A small multi-label image tagger, trained from scratch.
Training: muon at rate 0.0074, 10800 steps.
Data: trained on procedural textures in two colours, tilted and lit, 48750 training examples, 56.7 epochs.
Rows from block 11 of a small multi-label image tagger, named by matrix and row number. Rows with one number belong to one channel. Each number is 200 + 20 x the weight over its row's rms, rounded and kept within 0 to 999. All counts start at 0. After the name is the row's rms in percent of the matrix's.
After each channel's rows are labels from the 100 images, of 14848, where the channel reaches its highest value: "top examples" is what is common among them. Only what is clearly more common there than usual is listed. The data: procedural textures in two colours, tilted and lit. In brackets: how many of the 100, against the usual share in percent.
# convs0: first 3x3 conv (model.blocks.11.convs.0.weight, 96x96x3x3, each kernel summed), inputs 0-95
# convs1: second 3x3 conv (model.blocks.11.convs.1.weight, 96x96x3x3, transposed, each kernel summed), outputs 0-95

convs0.39,082,199,216,211,218,214,193,187,204,216,183,215,201,166,227,143,238,210,206,200,190,201,214,208,190,179,223,186,217,240,210,199,198,238,213,212,207,202,201,201,209,195,191,196,201,202,230,194,196,189,197,227,209,195,161,178,210,214,206,230,182,238,157,242,188,164,185,166,232,218,182,227,201,174,208,227,202,183,191,189,230,211,165,204,248,209,219,194,189,196,180,200,179,184,199,191,202
convs1.39,090,203,198,184,201,194,222,213,197,201,188,213,190,223,210,210,200,177,191,212,152,211,203,203,166,169,198,217,226,157,219,189,171,215,185,192,202,186,181,173,183,190,171,224,179,205,211,199,180,195,182,200,260,213,166,196,221,207,181,190,181,209,189,186,232,185,196,168,146,182,234,223,245,180,195,188,230,173,206,198,199,209,173,212,200,172,193,222,168,197,212,209,192,193,208,197,211
top examples: cracked (35 vs 3.1); speckled (34 vs 3.2)

convs0.67,095,217,175,246,203,206,189,181,210,219,168,161,209,175,215,226,194,222,192,209,190,215,177,179,173,208,209,184,202,203,216,182,190,210,194,189,235,218,216,248,218,215,173,188,182,211,211,235,209,191,204,217,189,202,208,255,201,183,208,191,192,217,232,220,159,230,191,174,217,207,223,160,183,234,204,208,203,167,205,201,186,172,197,200,199,195,198,223,188,184,201,211,192,213,193,154,206
convs1.67,087,184,228,193,168,196,205,202,229,188,186,185,187,201,220,213,193,198,217,159,243,179,184,183,201,205,209,208,179,194,181,175,206,220,173,165,217,207,232,206,210,180,231,180,201,173,215,167,214,188,182,235,207,225,207,214,218,215,158,195,186,165,173,219,184,208,187,191,221,222,213,227,201,200,209,180,203,206,190,196,171,176,219,199,199,184,242,204,219,226,222,211,202,210,222,245,233
top examples: seen at a slant (66 vs 39.6)

convs0.94,074,156,171,196,191,166,201,167,212,180,222,197,233,181,179,177,166,198,204,252,164,212,210,191,229,200,219,218,212,199,210,182,215,247,209,177,194,232,221,198,176,190,199,221,184,178,169,213,191,162,187,175,232,192,189,204,218,206,242,204,195,207,208,195,212,191,214,199,207,225,219,191,180,210,205,176,189,202,183,168,163,207,190,168,188,187,199,225,197,210,177,197,194,181,191,199,213
convs1.94,099,208,147,202,213,218,223,139,214,210,229,237,226,209,187,175,181,214,207,195,199,185,204,188,201,224,190,167,186,205,178,195,174,184,190,191,195,192,176,221,203,199,220,231,239,207,197,172,277,223,186,197,184,210,211,198,200,193,225,188,187,193,179,211,203,206,209,203,182,202,179,174,219,215,210,199,179,235,185,182,207,211,210,206,175,188,214,191,182,226,192,196,186,196,230,207,222
top examples: spiral (91 vs 3.3)

convs0.33,114,176,225,190,227,185,192,204,196,222,168,199,182,194,218,186,161,209,190,207,175,197,208,161,226,214,189,180,215,213,182,201,190,219,182,140,206,204,200,191,234,200,158,219,184,190,191,194,205,207,212,240,226,194,238,192,179,190,177,170,217,207,195,245,165,207,190,187,200,217,244,200,230,200,204,191,190,199,182,179,194,213,173,212,205,226,198,183,236,204,185,207,173,178,215,213,204
convs1.33,096,190,215,198,193,198,190,201,219,210,190,179,213,179,164,181,167,206,210,193,159,190,208,208,212,188,227,215,202,232,229,209,195,206,202,209,198,212,199,185,194,186,207,211,185,179,220,211,206,206,154,158,214,218,211,255,229,185,192,204,193,183,158,180,196,191,203,249,233,212,210,199,203,212,206,178,180,196,163,190,180,229,201,174,184,209,203,191,245,235,205,201,178,230,181,167,201
top examples: rings (60 vs 3.2); rays (31 vs 3.2)

convs0.81,100,195,190,181,212,213,206,185,238,219,167,180,202,179,168,219,198,195,197,213,205,209,192,215,218,168,187,254,181,202,196,247,148,187,221,207,200,197,215,216,219,220,231,196,193,196,213,197,220,191,229,225,167,191,219,212,166,191,215,169,194,214,198,189,196,248,177,204,229,178,196,209,221,233,229,204,212,184,183,221,207,186,184,218,234,201,236,194,187,186,207,198,183,196,223,204,191
convs1.81,086,206,208,198,193,204,201,211,203,176,223,215,196,189,216,184,239,209,193,205,237,230,172,230,163,219,222,188,166,155,182,193,220,218,186,235,184,204,223,194,190,188,188,222,208,205,184,201,198,173,202,191,219,245,225,236,203,223,189,232,210,208,175,239,204,194,177,206,162,244,171,195,200,199,175,211,182,195,214,206,199,186,154,206,175,201,222,185,222,202,199,179,201,216,191,205,190
top examples: pink (36 vs 16.4)

convs0.82,117,199,202,201,198,181,234,203,178,180,202,186,197,198,172,211,224,205,199,197,209,183,218,242,216,202,214,247,242,227,169,164,170,196,185,204,192,242,211,191,183,246,212,205,158,194,215,223,189,225,189,208,193,190,186,199,195,178,211,197,183,198,191,199,197,194,188,215,213,180,185,230,189,212,169,190,228,200,195,191,210,186,197,198,173,213,174,202,186,171,182,191,171,190,129,204,203
convs1.82,098,245,183,209,176,164,217,190,221,213,211,198,185,228,238,192,222,175,203,210,229,186,193,208,207,204,199,205,203,202,176,150,232,198,199,184,197,218,219,200,200,197,232,231,214,196,170,173,212,204,213,233,190,192,203,204,211,221,174,208,181,200,209,190,206,212,206,198,191,190,222,204,198,191,237,174,198,241,183,186,182,195,175,189,213,213,221,212,199,213,204,168,182,218,277,179,185
top examples: grey (95 vs 16.6); ground colour: grey (56 vs 8.4); pattern colour: grey (39 vs 8.2)

convs0.35,082,234,225,187,190,198,213,196,210,184,233,212,192,172,204,223,187,211,190,190,132,194,188,207,221,192,219,208,191,157,185,183,223,206,178,191,192,209,198,180,196,206,186,193,213,184,218,170,192,228,188,170,226,210,218,230,188,191,189,200,222,208,227,180,151,200,209,160,189,201,249,183,206,206,184,205,209,227,207,174,200,216,209,178,169,231,186,205,216,187,173,176,193,174,184,204,225
convs1.35,097,205,203,191,199,207,201,217,193,174,220,222,186,194,164,238,202,227,213,156,204,173,258,182,210,186,208,183,209,193,195,194,183,222,197,183,190,202,188,216,198,240,242,177,209,211,168,181,204,203,176,178,191,221,186,204,168,188,230,177,202,225,189,225,231,234,183,174,209,184,190,197,220,212,207,200,221,186,177,197,227,187,194,201,207,193,188,174,213,211,217,202,169,217,195,217,256
top examples: cracked (32 vs 3.1); pattern colour: orange (25 vs 8.8)

convs0.41,142,183,190,202,175,222,193,196,183,169,185,196,198,188,189,193,200,155,222,204,204,165,181,178,186,188,194,240,175,186,253,222,186,198,212,192,209,234,195,171,218,236,213,205,193,205,152,174,188,229,255,211,199,201,189,195,203,200,191,202,174,168,194,198,191,192,207,185,219,208,183,229,218,200,220,195,199,198,189,270,202,192,204,225,168,200,187,189,198,188,194,187,199,205,225,211,194
convs1.41,143,219,177,198,176,186,216,208,218,219,208,196,190,230,174,205,206,194,224,213,198,100,224,248,222,194,203,198,245,223,216,215,188,214,192,190,197,233,224,183,201,189,210,186,192,195,247,202,181,211,211,205,205,202,209,189,198,199,204,205,198,191,217,192,191,204,191,186,191,186,208,201,204,187,193,180,227,225,202,189,197,227,199,221,184,193,197,205,198,185,151,192,253,195,202,208,183
top examples: grey (86 vs 16.6); ground colour: grey (52 vs 8.4); white (36 vs 16.9); pattern colour: grey (34 vs 8.2)

convs0.83,126,176,181,206,196,191,213,178,204,160,203,211,191,195,197,206,208,169,184,209,187,254,183,174,220,195,196,132,203,229,218,175,281,198,187,199,210,219,179,201,170,159,217,191,199,207,192,231,189,213,206,186,190,235,205,194,207,190,192,185,208,180,190,201,203,196,202,188,208,207,210,211,207,199,192,215,177,179,196,169,197,196,168,187,192,210,190,202,192,240,194,176,221,183,178,211,193
convs1.83,132,219,214,200,215,209,156,177,191,209,207,190,196,184,217,203,206,206,197,216,232,204,200,196,199,221,200,151,197,228,274,181,101,202,240,215,199,213,203,171,191,181,205,209,213,180,215,204,192,180,187,213,201,212,213,207,207,188,193,207,203,218,191,195,205,183,197,209,205,180,188,206,203,197,187,184,205,208,202,223,197,210,190,208,213,167,220,194,209,165,217,178,193,226,209,193,182
top examples: black (100 vs 17.1); pattern colour: black (58 vs 8.4); ground colour: black (42 vs 8.7); cloudy (26 vs 3.3)

convs0.89,215,169,212,200,201,202,227,236,204,193,214,208,359,180,195,195,191,197,205,194,208,183,192,185,179,199,197,197,207,207,201,197,184,214,196,204,199,193,190,195,190,192,222,193,207,206,198,197,185,199,201,191,200,187,191,202,194,196,202,161,193,208,191,191,198,197,195,197,193,188,182,207,209,207,202,199,206,211,195,214,244,213,196,208,210,204,196,188,201,199,184,190,189,195,195,196,197
convs1.89,095,175,242,185,156,158,147,280,178,197,203,163,155,167,192,203,237,201,194,224,215,199,203,210,173,212,192,205,196,207,196,212,208,189,213,220,183,213,200,180,185,209,211,187,187,196,206,205,186,197,182,206,192,195,205,210,192,200,179,213,207,194,211,192,170,213,197,196,191,182,212,221,188,226,215,201,185,149,222,207,192,220,213,182,198,201,192,220,184,197,184,183,230,199,196,177,189
top examples: crumpled (100 vs 39.8)

convs0.28,086,216,200,172,219,212,196,206,218,214,167,193,210,187,227,170,208,194,191,200,156,202,185,147,193,183,219,196,202,194,206,215,240,197,197,182,219,220,245,214,215,193,168,187,205,190,189,175,210,195,200,200,228,207,183,154,209,211,214,196,211,208,227,174,207,224,210,210,185,208,239,204,211,164,214,149,216,209,233,181,187,193,220,190,188,210,227,186,178,201,175,221,196,164,226,202,181
convs1.28,091,220,189,219,193,209,196,204,217,198,228,181,188,198,184,219,203,204,256,168,201,196,202,195,190,191,207,195,203,197,204,186,184,180,202,216,168,193,241,212,180,213,201,197,206,196,205,183,208,193,192,162,203,237,181,156,197,166,235,183,192,216,217,226,202,202,200,177,209,207,222,218,210,246,206,226,190,175,195,198,220,228,228,199,207,188,187,219,195,163,232,195,168,169,180,210,261
top examples: spiral (98 vs 3.3)

convs0.70,067,238,207,193,197,203,199,214,209,221,190,209,170,207,200,202,196,199,241,209,205,202,188,193,223,214,159,217,235,204,187,198,213,238,208,191,136,203,201,175,176,236,219,192,186,219,185,205,237,194,216,172,190,211,190,211,207,192,206,189,186,210,169,198,240,187,186,221,213,191,210,195,188,228,173,239,153,207,196,189,211,205,192,195,232,219,197,222,210,204,233,158,207,179,220,175,193
convs1.70,103,219,211,192,200,189,181,200,184,186,181,204,214,200,196,182,200,170,175,202,227,194,216,223,183,265,194,196,166,243,165,212,225,162,194,208,220,205,172,216,239,212,195,181,193,180,215,209,195,169,204,215,239,196,235,191,195,191,187,209,190,204,175,202,203,211,185,234,202,206,214,183,175,226,218,239,156,190,213,183,206,202,203,199,202,185,216,209,196,188,208,162,232,165,217,205,196
top examples: spiral (30 vs 3.3)

convs0.45,078,198,227,185,190,222,204,197,202,194,217,197,212,203,227,135,229,209,224,224,198,219,198,181,209,205,193,203,211,184,192,212,198,228,214,194,196,184,230,196,182,186,210,203,193,203,185,210,229,201,203,229,199,205,215,152,186,204,160,218,199,222,201,219,220,169,147,200,230,207,187,218,197,207,215,183,223,198,212,225,224,183,166,199,211,171,226,204,170,194,204,145,189,188,201,239,181
convs1.45,098,199,202,187,207,197,237,221,205,158,196,221,197,213,200,236,160,238,172,211,163,238,165,221,159,181,210,239,190,197,229,191,171,244,176,168,174,188,224,203,185,223,188,223,207,220,212,211,194,209,180,222,211,164,191,160,199,188,204,208,191,209,212,183,206,184,172,187,163,183,214,210,222,191,221,201,203,198,213,200,231,197,187,194,204,216,197,218,188,198,198,216,192,184,205,206,192
top examples: rings (72 vs 3.2)

convs0.55,154,219,176,202,200,194,195,244,178,202,190,197,201,192,197,185,206,155,196,209,193,195,212,195,196,218,193,195,204,239,219,187,182,194,156,207,202,179,217,194,229,188,193,202,185,191,194,178,202,210,239,197,198,200,193,200,204,194,203,185,203,193,185,195,202,196,199,196,231,208,177,206,220,216,302,207,165,197,197,198,207,184,192,116,194,196,179,204,202,182,185,196,192,206,200,198,202
convs1.55,129,185,202,204,208,196,195,195,221,190,201,221,213,189,201,204,228,183,193,196,206,223,174,188,187,215,200,200,210,194,213,195,191,199,221,200,203,204,192,189,195,195,190,215,212,203,180,202,187,202,186,220,194,200,203,210,201,197,214,193,209,185,196,171,208,202,203,205,227,206,204,205,209,179,124,202,201,234,216,270,196,232,243,98,235,224,189,190,190,216,212,211,203,194,196,197,192
top examples: pink (100 vs 16.4); pattern colour: pink (62 vs 8); ground colour: pink (38 vs 8.3)

convs0.58,094,157,192,211,195,219,225,199,195,199,205,221,216,189,183,216,218,174,215,227,196,210,194,162,210,201,234,211,206,208,194,197,218,193,208,206,210,188,184,203,198,185,181,197,198,189,222,179,214,238,202,189,197,216,205,181,206,189,231,190,188,198,191,213,207,161,227,200,224,192,147,217,207,210,202,197,196,174,191,222,204,172,168,288,175,191,217,205,202,216,173,176,218,229,227,226,209
convs1.58,091,210,197,208,204,208,204,203,211,195,213,194,202,193,189,213,216,198,214,188,206,229,186,193,147,214,184,204,230,196,262,197,225,212,188,189,231,210,191,188,212,185,218,213,210,212,184,236,193,195,178,193,192,190,203,219,203,204,201,207,207,201,191,166,181,209,196,212,176,195,215,196,202,160,201,233,188,212,198,185,198,211,170,287,183,221,234,174,205,160,220,216,190,194,174,167,188
top examples: white (90 vs 16.9); pattern colour: white (60 vs 8.5); ground colour: white (30 vs 8.3)

convs0.40,091,212,205,191,221,180,233,184,200,237,219,212,184,178,244,188,228,213,170,210,186,208,203,184,195,173,209,152,225,229,203,227,187,220,198,179,219,217,179,186,226,219,225,188,204,188,213,233,218,173,223,215,196,235,197,187,201,231,212,199,185,213,192,199,201,203,176,186,212,180,211,178,195,180,194,197,165,181,185,211,193,234,202,208,268,217,221,184,183,202,183,192,174,178,195,200,185
convs1.40,082,201,187,187,201,157,195,187,189,198,205,188,189,210,202,182,218,227,189,199,176,212,230,213,152,154,199,227,188,188,235,201,199,213,158,189,179,196,169,206,206,164,170,214,201,194,186,197,200,196,203,213,203,193,215,202,214,195,213,222,188,210,222,231,186,252,219,180,163,171,200,224,203,200,198,172,186,196,186,216,177,199,199,203,156,200,207,190,169,183,183,227,177,236,226,174,218
top examples: cracked (45 vs 3.1); yellow (42 vs 16.9); pattern colour: yellow (35 vs 8.5); ground colour: blue (27 vs 8.3)

convs0.74,085,243,212,194,205,172,231,203,210,183,200,189,206,179,149,211,210,182,211,180,222,201,195,182,243,212,187,213,163,132,237,201,202,218,231,158,184,170,220,215,222,229,191,162,212,205,194,201,217,209,195,180,185,197,202,193,185,193,203,191,202,194,193,185,195,202,178,201,225,192,219,220,177,192,174,187,190,206,191,233,194,220,199,188,197,228,212,209,214,193,214,151,208,201,224,191,202
convs1.74,090,205,179,221,228,193,170,213,167,201,205,233,191,165,227,175,222,216,169,204,199,221,192,192,191,241,193,207,195,169,164,182,205,206,215,177,215,221,203,209,200,197,189,194,199,200,187,176,203,165,178,221,234,211,247,177,199,177,205,196,193,234,189,219,185,199,179,225,175,183,168,192,209,192,235,189,200,213,206,206,210,184,190,155,210,184,212,209,197,205,201,208,158,197,205,170,154
top examples: grey (36 vs 16.6)

convs0.64,056,208,214,196,199,205,191,187,183,206,206,226,195,210,195,217,184,222,207,198,214,203,196,171,160,183,197,211,186,173,202,221,208,196,194,212,207,167,172,153,189,203,167,267,201,193,198,209,212,200,209,205,167,209,166,191,219,204,181,192,201,195,184,240,219,171,212,240,188,190,233,217,219,227,197,226,193,207,192,217,199,173,167,218,214,204,219,230,204,205,206,163,204,161,222,161,188
convs1.64,093,210,213,175,187,212,182,202,219,226,183,194,169,192,195,222,215,202,196,231,224,209,195,195,196,223,201,215,204,194,189,180,197,197,201,216,189,186,165,200,195,167,189,281,182,184,211,197,147,184,209,179,160,193,181,235,180,218,196,204,211,175,228,211,224,205,246,193,190,205,179,185,181,209,200,198,217,188,210,200,212,194,195,185,203,178,226,168,205,184,195,200,171,233,199,166,179
top examples: seen at a slant (77 vs 39.6); brick (31 vs 3.2)

convs0.12,111,184,193,191,154,208,246,191,225,207,227,174,194,193,249,183,179,202,215,157,209,186,234,229,208,193,198,195,214,194,180,152,221,195,224,201,203,210,200,205,195,231,223,167,175,223,170,209,185,193,175,169,188,182,189,200,232,177,214,171,184,222,184,215,194,199,200,184,190,186,209,200,212,192,223,190,248,210,209,214,193,187,199,194,215,233,211,197,181,231,189,192,194,211,230,217,204
convs1.12,103,197,218,184,212,245,172,197,152,263,169,222,202,176,191,202,207,165,206,188,199,191,206,182,212,200,205,188,231,216,204,137,212,172,224,228,229,188,214,203,197,183,201,219,181,200,184,162,188,193,176,190,225,184,220,197,204,192,202,193,217,236,221,171,193,199,205,187,185,213,198,218,196,186,169,211,198,225,209,233,172,228,187,194,188,193,201,217,211,185,209,197,201,211,175,209,205
top examples: teal (90 vs 16.2); ground colour: teal (49 vs 8.2); pattern colour: teal (41 vs 7.9)

convs0.63,098,200,201,228,171,199,192,223,213,194,195,206,192,210,209,214,199,174,201,181,186,221,174,213,198,216,198,204,205,169,174,210,162,197,220,182,189,149,198,177,193,212,176,224,189,189,171,199,208,162,192,185,191,190,186,173,257,159,218,180,198,200,215,231,196,193,165,199,178,191,219,229,218,201,219,234,244,185,213,197,220,182,231,201,225,209,200,189,221,190,234,185,240,202,203,197,203
convs1.63,082,216,244,174,261,218,173,209,200,177,179,200,197,187,197,219,182,203,201,181,208,208,211,214,186,196,190,218,167,178,197,182,244,226,194,174,203,211,153,205,219,198,191,192,212,188,225,198,219,197,188,211,197,250,220,207,212,181,175,183,195,222,176,230,213,182,178,181,212,200,198,184,249,178,200,206,207,213,214,227,188,202,158,202,193,172,219,202,175,205,183,171,184,191,185,211,199
top examples: rings (75 vs 3.2); fine scale (64 vs 29.6)

convs0.86,086,192,161,220,195,201,205,182,221,169,179,216,268,176,208,187,205,169,209,214,238,201,207,197,199,181,187,229,201,203,233,199,185,185,184,201,211,189,181,173,213,212,167,199,197,194,190,224,189,179,174,191,200,187,170,187,216,224,198,213,257,185,195,165,196,192,207,173,206,206,184,168,208,163,194,215,176,213,204,211,236,181,200,209,191,197,209,240,206,222,195,206,235,214,212,220,194
convs1.86,090,230,165,199,217,220,232,134,223,193,203,228,247,194,200,218,173,225,218,172,186,203,191,192,230,206,192,195,177,195,206,174,202,211,194,183,235,171,184,212,202,221,187,203,242,204,193,188,226,223,217,222,200,220,198,174,201,196,195,201,182,186,182,192,217,201,220,188,212,227,194,211,200,208,206,194,237,232,175,172,175,221,236,214,184,213,163,200,207,213,194,200,183,213,173,203,206
top examples: white (36 vs 16.9)

convs0.65,118,198,196,227,176,212,224,191,233,191,211,218,192,185,206,210,191,191,221,206,204,187,206,193,195,222,205,201,194,208,195,192,181,191,191,195,212,186,187,225,193,201,213,158,202,212,205,195,193,225,219,192,194,197,192,167,199,195,197,192,280,215,155,209,182,203,186,195,190,199,126,221,206,220,188,188,205,203,206,196,217,212,173,197,205,168,194,274,176,184,185,204,208,192,185,197,235
convs1.65,105,216,191,202,210,191,189,191,208,213,194,199,190,222,216,196,210,208,206,193,202,209,181,207,199,188,211,224,181,226,185,209,222,202,200,218,206,202,222,187,232,234,215,137,193,188,179,194,185,149,207,187,213,225,222,167,233,189,216,203,181,214,187,215,154,225,183,197,190,175,270,197,205,229,217,223,205,202,210,200,165,228,179,178,208,196,195,228,227,213,190,215,190,173,206,224,207
top examples: seen at a slant (85 vs 39.6); zigzag (37 vs 3.1)

convs0.25,105,178,196,196,188,190,220,174,210,193,180,168,197,195,212,236,207,174,211,242,234,189,180,227,199,204,210,208,243,193,188,191,205,224,188,191,223,208,217,190,177,197,205,163,171,197,196,192,164,207,192,205,189,167,235,219,207,207,183,216,195,196,215,211,214,188,203,177,187,183,180,222,209,191,229,197,187,222,212,210,210,181,191,190,206,210,217,225,201,195,183,184,158,225,202,116,225
convs1.25,096,186,201,165,201,200,207,209,223,221,190,172,214,219,238,208,215,209,195,178,183,176,227,223,206,216,223,223,196,205,214,190,192,196,194,202,218,164,233,194,218,201,193,203,191,197,218,236,212,222,215,229,186,179,192,217,203,194,208,218,187,191,198,183,214,182,224,168,200,177,183,186,197,172,201,189,215,157,164,196,178,146,176,196,211,140,182,175,180,203,207,193,184,158,192,232,216
top examples: seen at a slant (77 vs 39.6)

convs0.88,092,190,206,179,221,199,198,194,198,210,172,215,321,215,163,188,193,217,207,189,189,178,183,184,218,206,230,219,186,204,232,238,218,167,192,193,194,221,181,191,192,208,216,219,206,217,217,187,209,194,187,199,187,217,198,169,185,193,201,215,196,208,185,206,187,193,204,185,197,212,189,218,208,181,218,198,215,189,236,226,206,194,227,180,191,189,193,204,203,202,231,205,210,203,187,183,211
convs1.88,097,242,183,196,221,203,241,153,207,190,216,199,211,225,181,196,180,180,225,200,176,208,181,144,234,208,231,201,190,202,175,213,212,199,187,213,218,187,190,226,214,198,191,210,197,185,224,176,226,164,201,233,195,221,195,189,234,197,193,187,200,197,197,222,214,199,196,218,255,216,183,178,209,208,195,206,231,221,194,183,178,215,171,211,212,196,233,197,219,187,225,201,193,199,222,204,237
top examples: crumpled (93 vs 39.8); white (42 vs 16.9); ground colour: white (27 vs 8.3)

convs0.93,080,194,168,184,190,212,196,226,189,186,211,191,284,210,133,208,193,196,219,191,189,189,193,219,235,193,231,181,197,222,197,202,225,231,149,211,184,214,176,202,180,231,217,206,173,191,204,194,232,205,162,170,231,215,199,201,180,188,195,195,175,194,209,181,201,200,211,210,211,176,192,206,180,220,205,207,209,187,183,214,201,201,190,203,214,197,211,189,195,217,215,165,182,190,191,189,187
convs1.93,088,206,160,229,242,209,231,143,207,222,206,224,216,200,216,182,207,214,195,174,192,163,211,171,232,200,213,187,165,180,196,212,192,197,222,185,186,215,180,208,209,176,188,221,224,197,216,167,197,197,197,207,191,182,205,218,182,206,238,170,182,214,188,214,182,191,192,224,210,229,193,141,191,205,183,193,229,230,192,178,184,194,188,217,188,192,216,183,218,188,200,207,178,171,177,190,207
top examples: teal (42 vs 16.2); white (37 vs 16.9); blue (36 vs 16.5)

convs0.57,155,214,189,191,176,205,201,181,204,183,174,200,187,191,188,199,194,202,207,193,219,222,198,255,193,197,199,203,204,201,207,175,203,185,193,211,202,218,203,185,186,220,204,203,214,189,217,203,198,204,194,184,197,176,181,195,204,201,210,197,189,185,202,180,189,189,212,212,211,201,186,185,205,226,119,200,251,217,195,261,212,186,201,105,195,191,214,193,206,216,211,203,187,218,171,199,200
convs1.57,137,214,213,204,179,187,237,193,225,202,179,198,204,204,191,227,218,207,205,223,190,193,211,202,195,206,206,190,196,212,225,173,227,206,221,209,190,219,194,211,185,229,189,209,184,210,174,215,205,206,193,200,200,198,221,206,194,175,203,190,211,198,183,162,197,204,206,213,226,227,197,204,199,193,272,219,209,184,167,199,236,188,210,105,229,228,221,196,213,195,184,210,194,194,206,199,164
top examples: grey (99 vs 16.6); seen at a slant (67 vs 39.6); pattern colour: grey (60 vs 8.2); ground colour: grey (39 vs 8.4)

convs0.34,103,186,222,179,206,215,235,180,166,208,217,176,182,187,187,217,198,215,236,188,200,182,238,189,218,218,198,199,215,194,155,187,225,162,187,197,206,234,201,176,181,176,174,204,208,198,163,197,213,197,193,174,210,175,209,228,178,202,193,201,206,176,214,204,184,193,207,176,176,231,205,218,160,232,219,226,195,219,202,169,190,185,176,190,216,221,198,188,248,180,192,199,154,201,195,203,213
convs1.34,087,205,208,208,181,232,157,203,189,178,230,196,184,237,188,214,175,231,213,189,207,182,202,202,208,201,221,190,208,221,203,217,214,227,235,198,209,200,224,157,200,220,208,180,176,180,208,200,183,202,207,202,204,219,179,212,235,183,205,196,218,166,181,152,187,171,179,172,220,207,187,170,204,202,184,162,198,178,182,181,198,233,196,185,208,172,171,204,218,209,193,198,169,215,211,217,253
top examples: rings (99 vs 3.2)

convs0.48,140,211,191,195,173,186,171,181,186,191,193,190,201,168,185,188,215,194,193,203,215,170,208,232,181,206,180,204,201,217,219,173,185,191,198,189,193,201,204,205,181,208,206,193,224,192,162,200,187,163,205,193,211,182,206,198,215,189,205,193,215,186,187,217,201,194,194,196,224,209,183,198,215,211,194,189,263,210,209,182,205,198,176,319,205,195,200,208,210,185,185,196,171,187,179,200,207
convs1.48,114,177,213,206,197,204,184,209,202,212,197,202,213,183,211,195,195,219,213,210,180,224,197,171,210,217,184,208,191,206,194,203,193,199,209,219,196,181,185,212,200,167,208,206,199,193,175,227,216,177,200,197,209,212,202,187,190,175,210,200,206,198,186,181,220,219,204,213,213,194,192,220,221,209,245,170,195,207,192,162,178,226,220,304,138,235,221,187,218,188,220,190,186,220,188,214,212
top examples: white (98 vs 16.9); pattern colour: white (60 vs 8.5); ground colour: white (38 vs 8.3)

convs0.59,085,176,172,201,224,214,218,201,186,214,221,206,216,184,194,168,192,192,194,196,228,217,206,191,205,184,207,185,206,210,215,208,158,199,186,189,192,183,198,260,208,187,196,168,207,194,193,213,220,183,191,190,229,194,238,202,197,206,238,203,211,217,180,207,212,207,203,235,212,216,193,150,212,193,234,198,219,205,220,200,220,206,222,133,217,180,223,232,194,218,181,196,197,219,228,219,161
convs1.59,092,220,208,189,183,203,195,205,246,208,211,191,186,187,214,206,210,225,195,232,197,181,175,186,204,231,194,201,211,190,185,205,179,219,172,208,176,227,186,234,202,200,204,200,212,207,198,235,237,220,200,208,207,218,178,172,191,194,194,209,192,222,217,156,190,181,203,199,193,190,209,201,178,190,167,202,204,231,177,206,255,175,180,163,240,246,187,202,235,204,216,225,214,187,218,163,186
top examples: grey (45 vs 16.6); speckled (28 vs 3.2); ground colour: grey (27 vs 8.4)

convs0.16,095,247,192,179,203,200,212,163,204,209,241,202,220,223,185,157,179,213,191,214,199,197,220,188,202,233,213,210,170,213,227,184,195,166,173,165,247,216,229,192,220,219,220,223,168,190,204,191,206,178,224,202,195,183,170,203,221,244,180,218,201,218,178,207,203,183,204,206,210,211,207,197,209,212,171,199,208,187,191,180,182,191,167,175,203,210,176,188,205,210,229,189,181,226,181,168,203
convs1.16,096,189,188,192,194,201,202,211,217,198,169,195,174,196,212,146,197,174,197,208,200,191,182,193,228,167,187,155,175,159,188,164,220,193,184,200,136,213,198,192,189,186,186,182,181,172,208,150,187,205,213,194,202,170,216,183,186,216,202,202,202,201,236,181,178,207,199,189,207,231,214,194,161,182,212,196,202,207,217,174,185,208,202,233,209,177,202,191,186,199,160,223,229,195,203,215,196
top examples: grey (55 vs 16.6); furry (33 vs 3.1); ground colour: grey (28 vs 8.4); pattern colour: grey (27 vs 8.2)

convs0.10,093,195,196,191,221,210,241,158,221,195,180,162,199,172,193,200,215,221,233,190,225,228,230,229,184,193,225,142,203,186,162,190,206,190,202,245,208,211,230,189,209,173,223,226,208,205,170,220,186,182,201,189,213,194,202,198,175,172,207,214,176,235,160,195,210,234,202,208,192,183,207,169,207,191,221,196,206,192,191,228,220,213,210,217,201,204,202,192,192,197,189,191,200,214,167,179,209
convs1.10,082,191,164,186,197,228,208,205,197,172,219,238,221,229,194,202,230,202,179,206,206,227,180,217,226,209,199,165,223,254,211,230,147,164,237,196,220,207,186,199,219,220,212,189,194,186,206,229,174,215,217,184,191,180,189,196,200,229,199,218,225,187,239,202,207,194,215,193,183,223,177,201,178,175,181,185,182,159,177,219,203,186,207,208,187,195,192,202,205,179,216,195,229,202,184,192,199
top examples: black (38 vs 17.1); wood (28 vs 3.2)

convs0.22,092,208,207,188,202,199,179,228,185,219,197,264,194,190,212,210,199,188,195,189,177,203,235,158,211,210,196,201,214,193,196,216,201,169,186,187,220,186,175,179,253,196,215,211,212,245,167,214,200,203,200,197,135,195,172,232,209,179,211,190,173,210,183,226,183,226,198,200,217,194,164,222,237,206,191,220,185,219,206,212,189,204,186,192,197,230,194,175,211,214,204,194,197,178,204,218,194
convs1.22,091,216,237,172,185,179,226,207,175,192,191,190,203,184,205,176,203,198,181,202,214,199,233,204,212,200,216,207,193,192,215,195,187,214,206,186,189,177,209,180,166,218,194,181,191,202,190,208,177,226,218,217,181,185,196,222,213,182,202,210,174,191,232,162,170,206,205,173,155,213,173,238,189,237,198,200,191,209,225,175,240,205,159,211,178,210,151,178,193,166,213,197,211,225,198,183,162
top examples: labyrinth (37 vs 3)